python train.py --model="model that predicts nearness at each pixel" --dataset="rendered dice on a table" --train_examples=36250 --image_size=64 --crop_scale_min=1 --horizontal_flip=true --output_stride=8 --arch="vit" --norm="layernorm" --norm_position="pre" --activation="gelu_tanh" --mlp_ratio=6 --head_dim=32 --fused_qkv=false --bias="all" --qk_norm=false --parallel_block=false --inner_norm=false --patch_size=[8, 8] --conv_stem=false --layers=16 --width=128 --positions="learned" --loss="mse" --targets="nearness" --init="torch_default" --residual_init="scaled_by_depth" --optimizer="soap" --beta2=0.999 --lr=0.0022 --beta1=0.9 --shampoo_beta=0.999 --eps=1e-08 --precondition_frequency=25 --max_precond_dim=512 --one_sided=false --adamw_lr_other_params=0.0014 --gradient_centralization=true --steps=11400 --batch_size=256 --epochs=80.5 --lr_schedule="cosine" --final_lr_fraction=0.1 --warmup_steps=340 --weight_decay=0.1 --adamw_weight_decay_other_params=0.01
Rows from block 10, named by matrix and row number. Rows with one number belong to one neuron. Each number is 500 + 40 x the weight over its row's rms, rounded and kept within 0 to 999. All counts start at 0. Numbers have three digits each. After the name is the row's rms in percent of the matrix's.
# fc1: MLP up (model.blocks.10.mlp.fc1.weight, 768x128), inputs 0-127
# fc2: MLP down (model.blocks.10.mlp.fc2.weight, 128x768, transposed), outputs 0-127
fc1.74 052:538531488486547564459422541447521469508556459539442510530523522460500542545453484501555469473534509459497518540460541482551534496528463467496430466472569478442463450475499484454444548508556462496504494566479578467467469467460469550478517531464495588543514485468431461588535440527493398602486467564492510476536468515507465437504506513444471497496473535525571451478503541490476511516560
fc2.74 061:495485477491499415494562446501467431484475511489575556521529475441497538466520440566550491478466541528486537418534502522476507508496494517461492572561497508544417565578486479620489557480552470513504478429536499547548586491497507480538476568545443461454454474468506544452467459518454562427555515509583466482492518486510520512535437473437531502529460510462522521508492479489503490478472
fc1.75 055:523557586463479521528539496564465510497494485471458514494491559535484468530501514491483473415567450484552460466525519508404440467537491527541429529510446442499568463506529555465585471435463507517517464430565501484431530514600539572549505479523510513468484484562484441530519462448553476537430447498447479515489532488534468465509456464442492515522470450431427518525508513470481504499487
fc2.75 052:477484488541496487495452507503507528522499480520519540514478463497554553487442494507567526590465600483520570560472464474557458482507500503455517468445504527498502490473440425525479530554471433461495527571516505478508523480368415448402516455606469455558485479533517489487493556503460500516513528456520519462463447574413486531488521520501514520553569504554536533462515523529487514480489
fc1.76 066:505567496487486564482541480571519555553530462471553527518472480567545517447457562524545499421483464489498512483516561469522519495549523514527608448486524560479475432471549571477438563513538534453481432552553457545514503548466486565503527518470446494440512461497492437539512528474492449536464501525504444435524533494464460505579571556564516437457480489507482517521433524493541505527531
fc2.76 075:504492450523460492515497538495457489491545579542522480445508502418471474451520398475531575561523545552444517537407428533512486469437570461530429492520509506517497519521494501479499458492504541602545574469432521487452505465536481456427523501527521500454557503486461535533446498494543534487500510545622513522424492484502490484413503449499528552541498517544485546483504476520479511459499
fc1.77 089:493592463453458474518528489500487522493493451521416496481504501498441535516544510521461423502539451473506514532496529458479434577576515455464492536516526452476489454416546557515498583486498488530475537546542490505450538516430431457432491519518518564518511413477482523583533470498493471514584491452452541572520467520513513465413512469466449452500490524522565490486464565491418481483504
fc2.77 082:521457525541476549516522429501495458526455543542610442476479445416522492495471506498526469446463546509470461497552539506499437495507509538589533433496487515414471550526542431478516472540484495491463480432469525470535533456548540549575486524481519489481500543494453580451505507542493546474429492545496489451470556469473519501535465443469515562487466553478488472619497509490590504478489
fc1.78 050:527514502485517505475569520559470551599472501516535441582508535446494474492444491521584535526475450461511504499525579465493534505488452538549486563536507471499463479417489541494507501537532623550498442550533529515482517527426483466477532551527553580482459428544528533491491454518455516559403505550514480485480489492475493504436473518443587478482514500537456521565456477504517529524497
fc2.78 044:474476492503505524565464480516519478556553491445436539411485501498501526533469413537569452481479546559466493523516501527549532450513524472459526487536499506483445486577440499495462557507534455500538532508513512469494448447543472591535502492487467427502554525435423570521436532462560533490533470508531508557489498548535461416479507486601465569486547510512527507416553518513447490477460
fc1.79 129:430483507505475530437438456504436519510468500503503496488464480495521500476526580519593506501540544499487516553553519451462512472520521559495514514513500506504569482471549538512438571501504431517401507527455493576565485511494488519467531515496517473430496432569535470521487496527534467536406542479552460480446491575529527416561464533458539487448532412552478457556490452487535513559549
fc2.79 175:525464540496537467530492468477609496507512457489487513457448402520469507516480520531540426541463513427494478460498543439494528547511469515425471546486471505504539456466497569611466568445469528518555516505549429485532445536530488482431474474533523476520489400534519531474460508523511486523480443536508437590488562484496449438567515526518550535527483526505480434538502494470527541552480
fc1.80 185:474593461483558478589571386544459479541488435502481427520526448482481488492455537487548484554488531467479580504558539441407514543449494461470537517504525502520500463539474478478452544415441466489554438495568484507478512514500462475530495494555561517553487488542453536520477468536533489518516441402427503482492464507515497517501554523544521510497507566456521514502488517475454471514562
fc2.80 164:477513576546543543476505515499473481470479522595503451454483486518573473488470461455499443551452498542562492471508410501530438449508435511552505468554507497517467478494475519481531513460540417468444573558461513522463488446578507504492481407518505531409519508544512465494495524482517477559431494540483491504495481515432532477548538488530465546527505543462478509529518615510588504430467
fc1.82 180:463527524437529463548558519484528557515435388525531532534465444463526520509542448486469461462504412531565548472446535467548539611495493414493492472509485464529421465502467509472464521534525486523510504511496446488493575440529548473543535479477495546500522538539483535547511573518527515557476498463493432511475498558455523503525451490502536433426485498540460479556524474461531434546451
fc2.82 169:487534529530497564510508556504514522534570471537516519475528439595489483468523536449536535457501481444479469483483419384505484552482577508497471497556474559523590499479475423491469494431550558507465485514443517490464455551582498494497459456528515501478521506481498483496510572455546438512440545448481520534467540464490468529507449531478526522451490493568546399483469567495533463444491
fc1.83 118:517521476517483520526489451465537449468514528522436476543471489532562453450499533468538524550478516508496514552526476432442504552428467485523544534563493434544542488475535534538435551507486394462475540602516512527468438566513538486493551429464465543534471485518472520490529477421511450494497443460486520436517545517530588496446470457514502590567535514446489524526492480488405517509500
fc2.83 109:526589533517574530505531460471484516496447462520582496519525514486434479571441435546516446445484500475491445487534503519488491505555485552430521535502506572420498531501516467556515545451502482457501452432558527559510544443532461500543490512556534443421462515481543519518492552557495563531482429447496482555483455447502491474583452477401449479506484489459515489555480528522535473508524
fc1.84 044:521486541494481531555509536504474534467507528545508493589519477496527491479557440564539546552516456541456547512509526459459452507462455499468500480516443483459549463502488446510471562526454568442480562486486552525494459446445587558567486538477456440542474533601519442488531522462525409470490541487509536548532480530501562502517522453464443475482435471473590496470464475519428471543543
fc2.84 048:454522496567511477480506553516470508492598435507471490466459532471508583487506566541491446395469516469516545458513510454489514481461504542483499494435571448588492500526488522443524500527524443472516515499477538439465587465510465455425522473499483553478549514525490512504453476489442583500496494526499570475565525483522497527450479432492541403483583514515448548550531534558453504490540
fc1.85 240:519512536501460509518465531597455466505517503470478526523552470489555513528516533465428474502511463551569478545543517520601458459515513490510509497523470476407477531497464443444485578564408524448506537437529479471467426496514504511479442409537578524493584530591509501537520489515532496539448487537485503462474525475514477521490462549422531473456484493430520531523504490531505404503541
fc2.85 221:573508513502484536586519557499469580505465460535535501603477482480513500412535497489533488486580472604489463540509461557496472452481540464456499422521498550526508526514492527460486510469404455548445478514517539450550465507459506548478550516511505431522507498472514466479468561494456462516568441391486523503491546436490487492498479594479519449525539456489520519431485519471493480509547
fc1.86 052:509519434579531537525497519484493519545561495565459520543554450550546512514576433454467530446545448524457454423456545491530505498537460513509554555560516490489531485509451477487488590472547496540539502536531484504544476560504542514459539511507473420439503419490522491583504537486503466503416500487563441477579478460461466542524454491503497496544495466546584458477448495569484490506536
fc2.86 065:517488533477527547476487496523553505510497452489539480541454546468526499474425558546535530567480505471448575498554460476484499505428470489498491462524512490463488458500512517477478355606490571575502517462442521482472506460479455516470584510538513574533545550510415565491516471433450506476505566495472526514452491501514528471486503503439533486416480476484440531479587510490485568498523
fc1.87 172:542530470496570557410516536522509497487573473470512536502508563537572533521472541494564467532448552464482550473498521504475400548559531449524517500463500536455422526557505514474442486529570571504520512479517520474477460499480428504522475549539528514447549561506486472501469498536531487596422472557551509492566423526473470449519456508421489450462493445482466490539455509544498478479457
fc2.87 148:513506461476426462512446502492465520456558511486475477509491506475515471508489432560467475478586421625470515524502455548540492470460494495484514513495521485527526405483503548471582518504492478489541467569494467503488434537493542483416557580456518470533488468418488452515550473450456555473532507490498534522428601482476544520486515530532461525534454504561500507529590547452538466504519
fc1.88 047:490465473540498489487572524492425540589460475502428502441535436500521535469446485485538553497499499534503512557476526410459452516507462445501544474487499524521460455491568420530466460393557522539472415479546467509546494536457491529530467551437496457504479520533532530527480521485484492483468454515533502553426520540466457463437558525489548397489531563514527559487461525533556514485473
fc2.88 054:461497467563536552479423472591486506457521476458565460516486551408481517526518473514543500538489431512497577471519515547503535451491471526540505492426514442521472411511478576451547497591473472476486559560457549476469540459485549521430477470502519524505595448505485459501464486514583481530481583541509502449489507449497506502469494461561564546440496514523448523529520466482480493509536
fc1.89 054:464507454469511493523534489612506580499512482543516463459462436454523598532436526483547444577470477474512498438527567557489518448476507515553461481446529496573471458539482508499518538442479487485511544564524557434473491447561497475491514455552483511445463530533494555582534509477516496423544463478476491510510537527580509454459461504488531480504510534483449524566545508534456408508537
fc2.89 071:546550497500503513462530576527533462509496492483471521551477543454461524542512544476466527544532437450506580511423527449511448422561514451478527502570524492460534470536529586541519493435431501587519427551541494542475436526397430465583428472519539499468488457513441477565523501525504533513488442485497486514488538531464540534513506483483462470495445482508524524455495456512468548553469
fc1.90 046:538531471508463539551564532556501546559477536513500480490457594458462462485524545457428543505457478490494480534485496462538551508517518568462476553491466468455506554462413481554463560521530535461488514518546514503500428452514513565528403555540455567532502507490510494480516512465474509517522525540561556518429460492580518525500526547504509405564512577500439506511489551464425551510472
fc2.90 049:445507487608504510473484476555537471487474437546511552552558473552541601515523501532524448438483504488505530555572548490492532528461486440549502413503513563526451481566534531478512502430520423488520455505464514491498546440542492533487579456504534434522452500482515494453446514486505494510475503459486445409557513497504474381473491419500477507461483532498501528540534557514498463523528
fc1.91 059:416543519532459439534443465568497540528558424474423459491467426568552496593506466487563447529475506480472524499471502454552565466491530417539508538476515517542479518530468455521499524489474540553541511542535534504539526491469493545514462500513504463505484564538436532507481525540495495569437506550532461466499457456465468492524409517463522535576566522481514421455484430496478476536476
fc2.91 069:560473481481502530473465542431534507441494530487501510536567582437473438498551541556441511495488459472546479421503450488490394489508489508465505483520451457513544480489546584516464480566453529466453505511472454538452421512491548475526539527460515519491496431455506459554539479482533476433610498457500521547495567512508550497492562486495462466547492422566516534540546474456524526540513
fc1.92 138:510519514525440569484558504467502555482554430530533498511448502446481548473531430480566525587451491480524529487458453497484516525485492509485444509501568459515503460491537507504443514440473481466461474587522478464533500443482448515545482502452472511485404548525512519535494579509471439518548473558509534460494562533538544457553495447432554454553441510454541446497541501450514393447493
fc2.92 135:482502453439523453485488504541477519561506465518530536535466559549444498448534478488489519485516474493504497463497539435503470489618559454575534508502557454564512483541571504502501511491490523543554460550511529467474474537458380454522430478536437477429428448581500516474526450522554522499411531478504493480506532509500538439469569469538471502488536546499509459515444560514522483568454
fc1.93 196:465490450507510476476528490535506475514511420504501460492499451492552484517504580527505483486550467525496464452548476482519510511540527505499484471490496537468504506479515499487513537562521577476560501510462507453475575433452605443600621427519495549484469483512495443427427513483501426430459408507539514517486528478542515548468451514474526596483462574536497512459477465489513547538545
fc2.93 221:442424461479540520488456481500553519501477476513566499488511497598405544538524578521418505477548511505510457534502498481464499450492521542538511476510454585515475537532443492479488482484506478441531482518526525513501566565496399561471496534464568462457546590472517510545453518460445433497506504494417566477478543519506474500480503473489522500477482512573528545449495466523447473388512
fc1.94 091:469445443530513541582466486386506579512562521506477521510447483487477413533526503497572491555487425502472509576481457429478528546484470510470508531506480473520554476510496465480477491527519475551451552507498545518531523465491450455459527448487504504477472532510499392508510493495546533577457508486567539495449522470579477492511489470564470514503500491424477422501502560451488577539590
fc2.94 063:532530553513479478481463472516497431439431458525553545610607477455512546543492515571476521490487539479496534515507544508542513469480516455627490472490530576484419443471518489518459582487477465422468468449531489537501502522521536543485456529520468529493530523482513498496504451530478471509518438440483519496620477504531491521509466486421512497534462458517540421485490478510431492547488
fc1.95 062:456441470510526568426529564582461504537433471525523537464516529459462558515482480500522447481494498531468541530542549519580562513523498510537452498481537547531488398501515482438456559473538491467513493494562440547482533494476531459469537568519549467479526469499523469434496542525521437471485513558550524537507484567562481531532501547497568498446577457468523516576535519480529439524582
fc2.95 075:510511514512491550498522524512537486500512484479487490476440492460486528475461502547521550551525451486515474461462539470501507423508432469453544515521500566462521505504526551594490474417473452593530499552519526504498480562494453565459409485519494521427456477543433521595519423505536575511535507511510459508394517480504511428563516478528566523524428531513524488431513503479424559510469
fc1.96 051:464526496509449534521508493463534464506515545558429493531503526465491463442516451547483443506538553437468488431487491471542511429512494529460529528552472537537495516457560479555475632451470473448461523498456520535471468482467518510571417490580534526593519446540541525534469489395553526500522545488599501471492503522477504472433503535554483492491467538503445508475529452493526435492477
fc2.96 056:470424534510522538485489483568465546462490455524534501497541464526511538484523532436490547449497498585493505515527586510468541534503510443525471442480557497525494499529517517425491430551597570562463518497498485464488562510548510473440535459429539494511527570513522474451556556569438459468414547468468459454512468446533470463538498436453478458462555492493468504541478530476497524568547
fc1.97 181:556485468508498455534461499533506528498497518493548534528488531515461507511480444465400466425417507471496526540499492533580521473558548512498434511589477556540503458464414457469551570527493538509493520459484572512466485544514503470486496461523459433514527477504482534458495448506553492488472572572551541512441511470536537514468552453522542468501510420498453484528557511386483404493492
fc2.97 119:473514505497484522528586557525485492482567529578518440503424501544499535513488537423534542491498512499502495528478504470502532493485457522496477526507484497521561500512542474506517443394461499530458402554436477514519501502501468576479439494548510475436434502512518530558508531466507529588486490505434420403536442529428493464490531484509490493478484545542467576444574500585442481523534